python train.py --train_examples=97500 --encoder_mlp_ratio=3 --encoder_bias="all" --encoder_conv_stem=false --encoder_positions="learned" --decoder_attention=false --init="trunc_normal_002" --precondition_frequency=16 --one_sided=false --adamw_lr_other_params=0.0022 --lr_schedule="cosine" --final_lr_fraction=0.05 --warmup_steps=510
Rows from block 10 of the encoder of a small segmentation model, named by matrix and row number. Rows with one number belong to one neuron. Each number is 128 + 24 x the weight over its row's rms, rounded and kept within 0 to 255. All counts start at 0.
After each neuron's rows are labels from the 100 images, of 14976, where the neuron reaches its largest size: "top examples" is what is common among them; "colour at peak" is the nearest of a few named colours to the mean colour under the peak. Only what is clearly more common there than usual is listed. The data: rendered scenes of coloured solids on a plain floor. In brackets: how many of the 100.
# gate: MLP gate (encoder.blocks.10.mlp.gate.weight, 1152x384), inputs 0-191
# fc1: MLP up (encoder.blocks.10.mlp.fc1.weight, 1152x384), inputs 0-191
# fc2: MLP down (encoder.blocks.10.mlp.fc2.weight, 384x1152, transposed), outputs 0-191

gate.641 [135 148 149 110 110 151 134 120 121 185 130 145 150 155 151 131  94 165 135 137 140 143 129 176 151 113 185  95  86  92 150 171 118 135 141 119 132 148 118  80  77 170 109 135 189 145 117 119 128 165 137  90 148 157 110 113 132 109 131 153 180 113 140 142 151 143 120  86 156 136 151  92 115 132 139  91 173 152 165 131 125 128 110 117 103 120 152 102 129 212 134 134 108 151 110 125  74 135 121 115 126 144 119 121 104 151 123  89 109 139 176 125 165  97 112 108 152 159 132 134 124 119 190 116 137 143 115  96 120 123 171  73 153 118 109 172  99 138 110 167 121 122 170 131 133 104 152 132 143 158 149 107 104 156 133  87 156  91 126 108 122 145 153 108 150 103  91 145 154 119 132 102 136 124  94 153 106 138 120 117 154  72 128 133 132 121 125  84 142 140 135 114]
fc1.641 [122 127 159 125  97 119 154 101 141 172 136 136 116 144 122 137  81 101 129 140 147 139 167 173 162 133 151 136 155 127 145 147 141 137 152  93 130 100 123 131  92 139 103 139 139 184 128 143 116  94 124 126 106 167 130 135 128  99  84 111 150 145 154 130 108 155 128 134 152 125 155  95 141 153 134 137 139 139 118 127 138 141  96 110 137  72 167 128 166 171 112 141 123 148 102 120  83 111 130 140 142 118  99 109 109 138 132 120 152 133 150 154 127 141 116 123 119 136 150  83 141 119 184  99 149 145 122 113 130 115 138 118 128 132  82 127 141 137 152 125 122 157 164 116 122 129 154 149 146 141 139 112 119 164 120  71 142 137 117  80 129 140 161  93 183 116 103 134 159 119  79 110 141 152  88 223 108 131 143  96 143  89 103 126 125 140 113  88 189 111  69 108]
fc2.641 [134 137 129 197  99 138 113 147 156 115 132 117 118 165 133 140 143 130 162 141 139 149 134  89 124 155 119 129 132 120 133 126 103  64  82 123  80 123 154 163 119 140  98 167 124 131 105 129 123 138 124 112 126 107 129 118 106 134 122 148 126 145 163 151 123 123 106 107 105 121 156 105 123 120 143 106 130 151  98 153 105 147 103 164 151 118 116 115 131  80 118  85 128 156 117 126 102 107  90 121  98 146 119  82 113 156 120 121 149 107 127 143 104 113 140 122  99 119 106 113 115 102 133 140 169 150 173 159 157  89 141 134 150 130 131 102 151 130 151 124 112  95 204 131 159 104 145 110  99 140 142 141 138 115  90 127 144 129  94 138 123  78 111 107 137 129 125 153  88 105 137 112  68 118 113 125 124  88  73 117 136 106 106  93 132 125 122 132 125 148  73 135]
top examples: chain link (40); torus (29)
colour at peak: brown (35)

gate.713 [102 142 125  97 147 112 104 139 102 118 130 120 115 151 167 135  91  73 154 103 136 157  99 127 148 150 141 131 145 153 145 107 164 137 122 154 134 144 146 106 144 117 136 162  95 154 142 120 115  94 116 138 102 132 115 143 139 113 153  85  92 131 139 138 115  70 165 137 114 113 116 139  97 111 134 130 172 138 151 125 150 113 114 121 152 152 138 130 107 169 126 137 104 102 129  67 108 109 134 100 110 113 113 152 126 121 141 127 139 150 133 110  99 134 112 128 146 155 134 102 135  74 143 134 130  94 146 111 116 159 146 118 103 133 139  99 147 129 120 108 184 159 174 140 131 105 108 138 146 137 153 162 109 120  92 105 115 160 141 127 145 116  96  87 149  97 159 131 103 129 145 114 150 161 153 111 106 103 132 116 102 101 156 128 136 135 161  95 162 122 122 155]
fc1.713 [ 92 121 155 167  75 149 149 145 130 127 167  92 122 138 124 120 153 118 131 106 113 157 137 124 165 161 152 139 122 158 162  96 153 117  99 143 174 135 117 114  96  99 161 186 141 127 151  89 112 104  84 110 125 133 151 150  91 129  88 136 107 152 161 122 136 140 161 126 118 123 131 144  61 127 151 152 126 120 167 127 143 134 108 132 116 141 122 106 107 126 126 126 115 143 115 108 127 115 107 125 100 101 132 102 126 111 113 142 144 131 136 136 135 125 105 115  98 158  98 117 119 163 130 151 138 143 124  96 120 125 142 103 106 141 108 141 138 117 135  96 175 119 142 142  88 107 122 174 141 110 102 135 133 154 142 121 125 161 171 130 116 113  94  92 123 116 157 179 129 100 109 144 122 144 113  88 175 120 149 133  85 172 121 108 110 138 158 143 140 145 108 152]
fc2.713 [131 132 142 153  97 154 134 144 132 126 117 160 108 125 131 149 149 136 137 110 137 112 121 111 123 100 121 132 161 171 115 148  98  80 128 126  89 121 135 102 114 148 177 111 112 136 115  94 100 104 112 132 128 151 169 157 122 143 151 113 195 134 129 141 132 112 126 103 153 102 146 135 113 140  80 150 127 101 120 165  95 141 124 108  92 126 145 184 142 127 124 131 142 113 164 131  99 134 139 159 119 188 105 134 122 142 168 156 112 137 111 132 132 165 162 183 100  90 138 113  96 133 106 166 112 156 108 137 136 150 146 134 140 103 129 118 133 107  70 149 164 100  97 149 140  84 111 131 123 135 156 153 136 116 129 144 160 131  84 118  96 122 139 138 121 122 121  84 172 111 144 127 108 143  88 140 180 136 121 105 133  72 129 129 123 140  91  72  89 114  59 118]
top examples: chain link (41)
colour at peak: brown (62)

gate.471 [116 116 128 108 149 174  78 121 159 195 184  96 120 132 115 151 173 135 120 133 189 131 106 130 136 112 101 158 169 117  78 125 152 176 117 135 118  79  90 134 159 109 158 163 120  78 140 125 105 141 136 109 126 145 145 177 114 131  95 125 118  91  73  95 141 128 121 135 128 102 103 133 136 133 114  92 106 128 144 135 119 116 126 141 102 113 113 117 132 100 138 140 140 149 149 125 112 135  98 142 128 110 163 148 129 174 143 170 118 130 106 186 172 115 100 157 121 120 114 132 125 164 169 134 105 154 139  98 165 113 103 123 123 128 156 116 162 114 139 102 127  81 161 112 169 151 139 102 133 120 125 136  92 104 118 149 135 126 111 173 122 126 174  97  93 166 131 114 147 119 131 134 178  56 102 104 142 137 157 103 139 139 115 140 118 145 132 150 140 144 127 165]
fc1.471 [139 133 138 123  88 134 165 152 100  73 103 144 133 133 170 136 132 107 164 123  94 107 180 128 114 142 164  89 101 144 142 143 138 143 140 132 143 157 128 127 100 169 132 124 132 175 140 124 129 112 140 143 136 128 113  56 171 151 162 153 165 174 174 172 135 104 142 160 163 146 157 112  94 135 170  98 163 104 120 126 121 128 114 137 171 160 142 130 137 141 167 101  89 133 102 154 171 121  94 108 117 125 137 150 132  87 148  85 165 124 140  96  94 136  90 129 100 124 157 125 129 131 125 143 125 111 149 172  56 153 149 149 145 137 143 123 126  79 138 145 127  91 119 126  88 116 115 185 142 134 144 126 124 115 116  99  87  94 123  88 115 128  98 141 141 103 130 140  71 125  87 136 128 174 121 123 119 130 101 149 111 108 111 123 118 123 141 115 137 135 118 117]
fc2.471 [104 138  88  97 120 111 166 158  92 137 188 151 109 130 138 117 140 132 101  96 146 119 122 122  99 125 170  83 121  93 126 114 141 123 137 116 167 120 104  92 150 123 153 146  65 126 120 151 133 140  97 121 108  93 129 114 167  70 153 128 144 120 106 149 157 126 143 151  94 122 124 109 156  76 122 139  85 176 140 113 124 128 138 139 137 159 121 119 114 188 160 148 153 108 122 165  82 138 134 161 129 141 122 124 118 150 128 140 109 128  96 115 122 143 168 114 149 158 148 127 108  87 145  97  84 173 110 141 125 144 175  96  57 134 159 107 116 110 111 122 156 172 132 152 111 103 158 142 128 161  88 141 145 158 147 150 120 152 152 125 118 138 123 113 147 131 144 148 141 174 109 141 138 110 137 117 151 130 124 135 115 165 120  66 111 129 121 126 158 156 146 152]
top examples: octahedron (48)
colour at peak: pink (47)

gate.488 [ 98 200 151 151 119 142 108 127 116 157  96 117 123 135  69 187 135 146  83 148 121 126  76 175 137 164 125  73 137 105 133 106 135 156 107 106 107 114 118 100  93 123 137 158 115 153 114 127 120 133 121 169 123 136 128 158 128 171 131 156 132 131 132  86 172 157 141 132 124 150 155 140 104 155 142 120 111  77 104 116 152 135 128 127 119 129 176 104 137 125 175 137 154 135  89 126 127 136 145 101 128 123 137  93 143  91 140 124 112 114 145 109 125 153  86 119 141 174 154 160 117 160 127 132 139  95 109 148 136 117 115 146 112 121 106 100 119 115 113 133 110 157 146 133 137 134 106 154 136 130 139 156 107 136 131 152 107 160 125 109 102 126  85 138 128 112 141 157  95 135 131 164 100 102 127 131 137 104 115 167 142 126 106  97 128 108 130  78 113  92 114 108]
fc1.488 [110 178 135 134 109 100 102 135 156 138 118 110 121 102  93 160 113 129  73 145 133 134  59 129  94 155 164  99 168  88 123  94 142 131 114 140  96 116 122 140 105 126 135 154 150 140 103 135 141 145 128 153  86  98 127 141 140 161 109 123 132 134 126 102 119 144 149 159 124 147 152 126 141 145 178 127 114 104 127  99 121 134 136 158 120 103 163  88 168 120 157 131 162 110 118 131 165 120 177 119 116 108 126 112  98 139 135 104 127  90 131 116 124 122 126  88 111 136 154 160 108 137 141 160 160 135 125 112 104 118 125 123 155 155 143  78 142 137 125 152 140 147 143 138 135 153  97 128 112  94 151 169  94 159 127 161 122 133 100 136  80 146  81 117 110 131 112 136 119 143 124  93 110  80 136  74 116 110  92 124 144 137 100  96 118 107 163  80  97 112 116 125]
fc2.488 [142 162 140 101 131 170 126 165  91 129  91 165 117 137 154 136 125 137 151 178 123 139 173 148 111 116 178 114 137 131 130 130 140  78  93 158 190 103 125 104 139 165 160 121 130  80 147 115 166 127 124 158 154 135 115  68 133 107 112 138 160 163 112 154 148 125 133 154  90 174 163  93 180 104 107 148 128 144  78 125 119 132 102  91  68 124 150 145 134 115 167 103 110 138 118 129 139 121 121 145 119 111 109 132 147 135 147 151  99 152 159 130 156  96 114 144  93 122 141 129 158 151  94 124 111 121 162 117 108 109 165 142 169 178 125 151 127 130 123 111  89 152 141 135 118 110 167 160 146 121 119 122 122 120 146 110 126  91 146 120 150 122 149 107 141  68 134 162 101 124 129  76 134 112  87 166  90 134 146 113 124 136 189 106 106 127 101 100 128 120  91 145]
top examples: light from the left (59); capsule (37)
colour at peak: brown (68)

gate.139 [144 115 114  77 122 131 140 152 182 117 122 118 123 126 172 104 146 136 111 152 179 118 131 118  83 160 170 134 143 113  90 108  80 128 137 113 135 132 160 125 109 116  87 150 199 106 167 139 126  75 131 125 133 151 200  85 144 104 130 119  95 131 122 150  99 114 163 133 159 144 165 125 118 135 150 131 147 134 110 144  99 147 104  78 150 123 129 112 151 145 154 146 142 116 175 115 151 107 106 144 152 125 121 137 124 142 167  85 152 122 157 160 112  95  99 136 102  90 118 178 125 107 136 102 126 147 145 109  96 141 139  96 171 113 103 171 152  92 117 120 101 142 131 167 107  97 150 106  94 143 131 106 140 138 135 154 121  94 131 143  90 122 126 105 125 131 121 133  98 102 150 157 142 119  71 106 152  90 160 157 125 133 116 165 119 149 150  82 123 116 144 170]
fc1.139 [162 110 123  80 139 132 107 116 146  70  92 148 152 179 147 124 143 137 121 130 181 124 132 159  78 136 113  97 126 131 125 148  60 109 140 101 146 161 191 134 100 109 103 142 145 129 136  92 138  93 155 121 153 144 166 140 107 171 135  97 136 139 131 149 126 101 142  99 128 127 115 114  98 131 145 135 102 137 130 115 101 168 109  79  95 100 149 121 160 145 146 105 117  86 159 154 121  92 107 153 119 131 137 130 119 117 126 139 145 120 155 112 100 165 108 153  96  77 107 115 120  76 145 112 100 163 131 124  68 133 136 100 122 124 127 132 141 109 161 127 120 168 126 135 121 120 133  56 131  90 118 143 130 134 130 147 122 100 114 166 116 151 136 148 153 139 108 134 144  88 122 126 132 121  76 127  93 128 137 110 109 132 151 147 119 116 117 111 129 118 160 135]
fc2.139 [157 118 124 127 146  49 121  95 105  94 117  91 142 128 117 163 148  96 172 151 134 170 117 138  86 138 120 139 124 139 165 133 105 111 123 102 138  66 123  85 129 144 139 143 112 147 124 136 126 144  98 171 151 164 122 147 142 123 124 125 131 135 131 184 146 105 162 124 107 103 107 153 145 107 117 158  94 136 121 128 108 153 142 114 142 121 143 160 136 101 163 152 129 141 105 153  83 113 125 175  63 105  93  78 114 135 144 106 147 130 117 168 137 180 162 127 143 110 105 155 112 161 140  99 141 142 141 155 115 120 141  98 149 126 116 136 178 104 147 129 180 152 160 112 141 144 114 132 106 128 145 171 156 122 128 101 158 101 130 134 133 118 132  90 149 107 104 115 169 123 147 137  86  78 103 144 114 145 124 128 123 102 164 182 109 118  96 123  95 135  86 107]
top examples: chain link (37)
colour at peak: brown (53)

gate.407 [153 130 153  86 147 132 177 137 141 171 126 100 149 118 108 130 135 135 144 107  81 110 132 162 107 151 110 164 107 108 111 141 130 126 115 139 161 144 104 137 123  91 130 171 112 109 123 131 118 149 144 125 175  83 146 176 121 144  83  98 134 168 138 147 166 140 136 135  57 106 169 141 104 148 132  85 139 110 149  96 117  87 124  94  96 104  95 118  86  99 123  85 129 149  68 123 146 146 112 136 134  90 136 154 140 151 111 156  81 120 100 127 139  95 125 134 137 138 130 116  97 108 138 119 104  88 115 100 119  72 154 146 116 134 128 145 104  95 125 171 122 139 106 138 117 145 107 127 119 119 106 123 139 126 140 122 106 139 132 129 156 133  71 110  83 115 134 187 139 160 122 178 130 122 153 121 130 116 145 155 109 146 151 119 153 120 141 147 139 114 131 146]
fc1.407 [136 154 124 142 107 136 154 149 143 150  87 123 127 126 118 106 116 125 144 147 116 145 130 118 134 125 105 187 150  97 128 169 154 107 127  99 150 167 110 149 161 125 145 173 149 108 162 129 123 176 137 129 178 128 130 142 130 135 144 129 139 128  93 115 163 157 138 163 130  95 176 163 114 127 132 100 140 110 170 121 129 137 142  56  78 132 126 140  90 120 113  86  92 146  60 100 126 135  96 164 146 100  81 162 101 102 122 156 101  98 131 116 158  63 149 153  91 126 142 132 118 115 115 108 110 117 119  93 140  88 139 126 105 145 139 142 115 106 116 169 110 111 109 113 118 142  95 158 131  73 125 133 160  94 139  70  80 145 153  96 157 124  99  87  97 121 114 172 137 125 128 139 141 146 152 162 121 126 128 143 130 142 153 126 138 111 165 144 146 114 118 161]
fc2.407 [131 127 133  96 136 124 174 117 131 120  65 107  99 176 174 114 154 130 153 129 166 128  90 126 117 108 138 134 139 131 142 124 118  83 122 158 116 159 137 133 148 131 152 108 116 109 184 105 125 114 145 139 146 102 150 111  95 169  98 117 138 125 108 151  96  98  75  96 109 130 139  91 115 103 122 131 106 113 112 157 149 129 130 122 152  76  89 138 113 172 130 117 100 141 137  94 155 127 111 150 157 169  83 164 120 118 136 141 106 121  87 116  88 141 151 132 132 114 122 137 102 131 160 137 142 121 140 135 112 102 144 113 125 106 127 153  98 150 123 110 139 151 102 111 102 120 134 109 122 123 129 135 136 158 116 138 135 101 163 136 114 114  52 109 149 130 110 109 151 133  84 131 145 109 148 121 164 134 150 122 140 125 117 124 103 121  96 111 111 103  95  75]
top examples: chain link (42); torus (39); cube frame (38)
colour at peak: brown (39)

gate.455 [113 105 111 113 119 107  75 172 139 139 172 125 106 132 133 137 106 131 132 146 144 103 151 128 147 127 110 133 143 127 125 141 102 175  93 133 144 120  99 111 125 136  74 122 103 141 138 135 124 113 150 155 101 115 129 159 112  99 110 159 134 135 133 111 119  85 137 119 109 116 144 164 116 101 119  86 109 168 146 144 140 141 117 130 105 120 179  90 125 110 137 168 118 109 119 127 108 110  77 146 125 154 116 136 121 140 136 113 156 172 106 112 128 128 106 124 151 136 177 167 101 135  94 151 142 139 170 130 112 147 109 136  81 146 105 150 125 106 136 135  93 101 137 145 103  99 130 142 133 176 130 141  74 121 125 157 116 155 145 123 143 105 139 152  93 147 139  85 160  72 128  98 154 130 121 118 111 119 108 154 114 105 113 138 114 159 122 150 128 120 111 133]
fc1.455 [110 135 138  97 141 147 122 184  99 120 158 138 136 146 126 150  94 130 117 155 119 120 147 162 140 122 115 123 142 123 133 179  99 156 140 142 144 108  70 122  97 130  94 104 122 130 111 136 113 139 149 127 124 123 133 144 124 104  94 186 141 151 137 123 141 129 122 124 118 132 153 170 135 120 130 102 119 162 141 101 160 149  85 151 142 116 143  94 114 134 151 141 139 128 127 108  82 137  95 145 135 129 145 154 119 134 171 112 146 144  87 102 146 140 122 109 138  88 127 167  84 162  65 130 144 147 128 129 107 156 124 126 115 150 104 170 144 108 124 114 117 125 123 133 133 115 161 130 158 180 133  98  53 125 132 163 111 163 133  86 147 105 134 138  98 130 129 105 159  97 119 118 130 125 140 159 155 124 123 162 123 141 100 139 104 144 121 151 109 103 118 122]
fc2.455 [129 143 119 119 147 121 153 137 117 111  91 101 167 136 101  86 158 140 132 103 129 114 125 153 110 145 123 115 127 140 150 138 130 105 166 138 161 127 113 126 144 164 128  92 127 136 116 101 100 111 158 123  98  79 138 126 139  96 131  86 146 108 153 157 107 130 105 139 131 129 140 116 126 165 106 122 114 121  84 162 100 157 108 144 117 141 131  98 105 140 150 103  66 138 104 167 129 154 118 117 134 159 132 150 109 122  79 130 133 162 139 122 104 134 108 124  82 117 115 122 126  95 153 133 168 129 140 134  77 123 162 143 139  95  77  99 119 108 181 121 153 149 160 163 141  97  94 124 162 130 158 122 133 132 111 128 122 171 145 120 125 128 159 121 122 164 160 114 122  81 133 157 112 121 102 100  98 119 144 130  96 145 117 130 128 135 156 111  89 120 152 140]
top examples: light from the left (52); its colour: black (26)
colour at peak: brown (38)

gate.141 [133 107 137 100 135 168 152 161 123 131 101  92 150 120 169 128 156 151 159 121 100 129 113  86 117  98 134 163 133 103 120 136 112 124 141 129 116 146 139 106 146  92  96 141 118 105 102 104 135 126 176 142 108 143 134 134 138 142 136 137  73 104 140 137  78 163 152 119 138 113 114 158 129 121 131 164 156 111 105 160 143 145 116  57  89 136 124 138 115  81  98 111 147 129  99 131 101 121 127 111 139  83 166 128 154  91 137 167 127  91 148 150 140 164 103 162 102 153 116 118 147 152 118 158  99 137 124 118 123 131 114  92  64 153  87 164 133 134  76 110 130 128 136 139 121  95 146 122 112 128 111 139 120 121 120 117 136 165 104 153 115 109 111 154 136 156 149 170  96 128 125 143 137 127 123 129 140 185 137 133 114  86 116 183 118 150 157 176 120 144 105 146]
fc1.141 [102 126 148 155 138  71 125 128 138 107 140 194 110 167 109 151 108 101 138 128 120 135 143 156 129 125 132 125 119 148 142 103 153 186 141 105 106 140 152 114 194 113 126 109 125 114 129 148 127 160  55 165 129 118 118 132 145 109 145 125 132 138 139 155 140  95 101 123 143 113  99 109 145 137 132 146 131 107  99 103 118 117 145 195 154 146 105 114  91 158  89 137 110 128 137 113 134 124 139 135 106 123 129 102 110  96 142 154 164 114  95 107 102 183 103 108 125 139 119 144 107 127 130 135 106 140  81 162 168 148 202 124 160 141 134 130 161 127 123 153 115 161 170 122 142 129 136 132 142 110 181 122 146 184 112 157  58 114 130 144 122 100 113 103 128 143 115 102 139  98 135 124 124  89 107 125 116 117 133 115 136 140 109 114 130 127 151 118 143 107 112 126]
fc2.141 [117 165 144 177 112 123 158 171 168 115 151 180 118 104 152 103 112 145 141 117 115 115 113 127 160 100 122 116 103 123  87 126 132 134 191 139 131 137 145 129 140 160 148  95 138 134  50 113  92 150 148  87 125 122 146 145 161 163 133 109  70 150 138 122 141 174 105 117 169 137 125 130 157  98 132 122 106 120 138 147 130 113 155  86 123 130 157 109 117 104 113 119 130 143 141 111 134 115 132 140 106 147 145  97 147 141  92 134 141 146 136 159 142  80 136 156 100  96 109 148 123 123  91 132 134 145 131 113 124 186 132 159 136 124 113 122 122 116 130  98 126 134 121 164 111 180 101 102 111 121  95 129 109 154 111 124 129 125 146 156 167 132 120 158 106 123 125 113  95 175 131 142 153 137 150 165 163 142 112 108 128 184 173 153 149 147 106 122 111  99 125 102]
top examples: octahedron (43); largest object: octahedron (25)
colour at peak: brown (33)

gate.7 [170 147 125  99 123 154 117 132 113 136 128 163 119 125 111 109  89 127 155 137 142 119  96 108 129 154 156 134 159 147 144 179 143 105 123 155 135 124  94 168 135 110 164 141 131 153  93 118 101 104 114 145 139 155 127 118 151 137 116 173 177 134 133 129 137 125 135 148 142 103 165 154 133 160 154 139  58 122 157 136 100  92  48 130 134 138 125 107  94 110 102 179 130 163 108 126 145 117 143 113  81 108 141 147 118 107 127 114 121 120  76 118 147 130 139 148 159 142 154 147 104 101 114 138 146 116 127 170 131 123 105 139 130 152 117 160 108 104 131 143 145 148 134 127 128 150 138 164 134 113 169 163 139 153 156 108 127 138 107  95  91 151 114 110 109 146 108 158 117 118 134  86 152 117 135 167 113 112 137 133  87  96 124 108 133 144 112 100 133 172 109  95]
fc1.7 [133 123  96 114 138 145 159  93 101 108 115 148 136 166  80 113 132 144  93 158 133 132  94 152 107 147 108 161  95  80 187 140 157 130 104 130 154 116 136 145 154 170  98 122 160 108 132  72 124 130  96 111 149 147 156 134 112 164 118 142 118 129 175 138 138 154 103 105 112 106 126 169 141 192 148 140 117 134 128 117 117 160 157 184  88 157 166 133 109 155 141 152 126 151 117 103 138 104 107 152 162 140 112  95  84 114 106 118 139 120 121 129 155 138 120 145  98 112 115  86  82 126 158 132 139 125 149 117 175 120 109 106 140 132 123 173 128  89 173 193 144 114  92 130 120 114 109 127 135  90 116 100 177 119 152 163 102 127 126  97 143 147 123 113 134 182 101 122 149 107 114 117 140 119 106  99 189  77 158 112  97 140 128 139 149 137 114 115 138 152 134 148]
fc2.7 [112 164 127 155 112 109 131 111 128 164 113  94  96 115 153 123 108 153 150 156 141 120 134 132 125 121 116 142 103 116 150 171  72 143 139 137 161 154 146 108 137  88 144 158 110 148 106 131 175 107 104 137 153 107 114 102 156 120  96 151 103 124  92 156 158 113 135  98 112 145 141  91  92  81 151 116 100 171 160 131 116 104 116 129 155 157 105 115  93 130  77 149 146 127 148  95 121 112 144 102 137 113 150 124 141 150  96 132 117 121 104 124 127 147 154 124 146 152 150 130 117 139 105 170 100 119 133 131 136  92 132 118 139 127 139 125 112 132 120 143 133 149 111 115 108  99 185  99 162 139 135 121 107 172 101 129 104 154 152 126 112 152 146 121 153 117 120 113 127 133 105 149 145 141 141  97 166 121 143 157 137 112 116  99 138 120  85  86 159 101 126 161]
top examples: chain link (46); cube frame (43); torus (31)
colour at peak: brown (34)

gate.358 [151  93  77 153 103 107 124 134 120 130 129 178 134 125 165 160 131 127 105 117 137 129 163 149  80 124 171 144 165 118 123  93 138 124 104  90  93 124 142 132 121 135 161  91  97 115 144 153 120 154 138 157 128 137 124 161 117 108 154 128 111  79 134  98 146 142  93 136 124 121 117 121 127 148 102 141 157 178  97 132  99 138 139 153 103 114 122 175 146 119 144 126 110 129 100 130 143 138 108  93 149 143 167 130 127  99 139 143 136 171 126 147 101  93 172 125 138 116  94 115 107 142 151  92 136 100 124 149 157 135 129 111 119 114 124 109 107 160 165 102 102 132 124 129 153 119 150 150 135  87 123 133 154 122 132 127 114 126 124  75 156 143 107 126 138  84 163 165 112 165 145 137 116 118 143 108 147  91  83 106 141  89 150 112 104 162 115 162 114 134 130 171]
fc1.358 [111 116 130 112 135 182  90 173 122  97  97 127 111 128 112 129 146 134 141  65 103 136 128 145 130 122 127 122 133  98 112 119 132 139 171 110 121 114 151 144  82 103 117 146 144  84 123 162 125 152 131 126 132  96 171  98 172 159 111 131 112 125 124 103  76 149 138 143 155 120 171 164 128 137 160 133 147 137  80 145 118 114 136 173  92 128 152 167 114 152  86 137 130 147 108 132 148 159 111 123  79 130  91 107 163 134 107 167 143 114 119 126 171 144 123 140 126  92 140 189  81 173 148 142 120 152 110 122 131  90  95 107 147 154 133  94 156  99 133 172 156 137 110 113 147 133 139 145 117 114 111 125  86 141 165  86 136 166  81 139 110 141 143  81 115 107 109 163 108 140 154 136 131 101 126 118 129  91 157 130 133 110 168 161 125 134 109 153 138 132  95 126]
fc2.358 [ 76 144 114 159 139  97 136  99 158 154 143 100 161 109 100 120 141 131 162 108 118 112 133 131 119 160 129 143  90  76 122 147  86 102 139 116 148 107 130 120 125 123 146  81 101 161 145 141 127 152 143 154  93 147 134 121 144 109  85 113 150 142 159 119 143  72 129 178 129 144 188 142 104 112 143  77 116  99 160 123 130 103 143 107 158 181 141 135 151 116 137 107 111 116 134 104 121 117 130 119 109  94 129 121 128 118 110 133 136 115 127 143 139 165 161  92 119  93 101 132 153 103 133  93 111 160 166 140 112 141  84 125 143  96 155 158 148  90 130 134 185 114 133 120 107 107 126 139 122 127 149 130  89 146 178 122 104 159 140  90 129 113 159  82 110  96 104 149 151 124 119 134 182 139 128 112 135 124 144 132 121 133 139 118 126 120 119  67 106 179  87 177]
top examples: chain link (45)
colour at peak: brown (26)

gate.564 [119  77 129 146  82 111 158 141 112 122 141 109 151 162 138 110 141 115 121 111 138 119 122  86 122  93 130  92 132  94 150 111 122 105 105  85 121 112 191 145 153 122 102 117 162 100  99 134 122 116 131 136 137 133  95 122 119 121 135 122 115 135 151 138 135 113 141 150 137  96 117 110 113 128 116 151  55 173  99 133 122 121  96 122 126  95 131 149 104 167 111 137 160 132  96 123 112 117 152 147 130 163 142  88 126  98 103 125  99 100  68 160  64 118 143 125 157  88 148 130 133 157 101 145 160 147  95 140  89 133 129 118 114  98 147 132 167 162 133 132 132 107 161 132 134 130 132 150 168 107 121 145  74 144 137 116 147 108 130 139 133 103 131 143 177  90 126 127 115 127 147 119 134 103  74 147 113  94 125  94 143 135 147 168 149 130 171 140 126 100 122 135]
fc1.564 [144 120 137 123  97 132 146 125 151 101 155  92 158 147 106 110 118 156 110 112 126 126 174 120 131 101  88 171 136  89 140  96 112 137 116 105 150  98 169 140 131 123 152  89 125 140 130 110 103 107 120 149 111 162 163 103 127 114 125 114 129 122 111 113 118 114 146 155 149 123 138 149 125 118 110 132  81 129 135 164 114 131 122  86 152 141 127 144 178 163 111 145 135 107 116  99 111 121 153 114 102 135 123 117  79 137 157 117 102  98 121 178  86 101 136 109 174 150 135 134 115 158 126 127  98 153 157 115  88 125 126 118 115 122 140  88 109 145 153  94 122 102 148 168 165 136 107 117 129 164 149 144  94 140 146  95 146 162 126 136 140 107 162 128 134 141 109 145 131 131 111 101 123 137  73 133 121 103 138  89 101 104 151 142 133 114 161 153 131 128  85 119]
fc2.564 [ 88  91 114  97 160  99 119 120 140 130 123 147 124 100 139 108 143 125 145 155 142 154 140 167  73 116  95 128 136 138 148 139 126 125 126 125 144 138 160 145 124 157  38  90 109 123 144 128 129 104 117 157 112 112 147 123 119 134 107 118 137 122 158 168 107 109 125  98 127 141 134 122 112 187  95 184 131  96 111 164  89 179 151 136 123 176  89 100  96 146 133 134 128 135 153 125 136 142  94 136 128 139 128 152 123 140 158 162 124 161 108 136 125 116 120  95 128 144 143 192 124 170 157  83  98 149 114  97 112 115 133 116 121 143 133 109 127 118 169 101 118 125 145 126 112 168 114 147 120 121 174 161 146 145 161 106 120 111 134 127 147 157  94 123 182 116 113 148 108 130 137 102 118 103  85 157 116 142 135 101 107 125 116 141 141 130  62 158  98 127  91  72]
top examples: chain link (84); light from the right (62); largest object: chain link (25)
colour at peak: brown (37)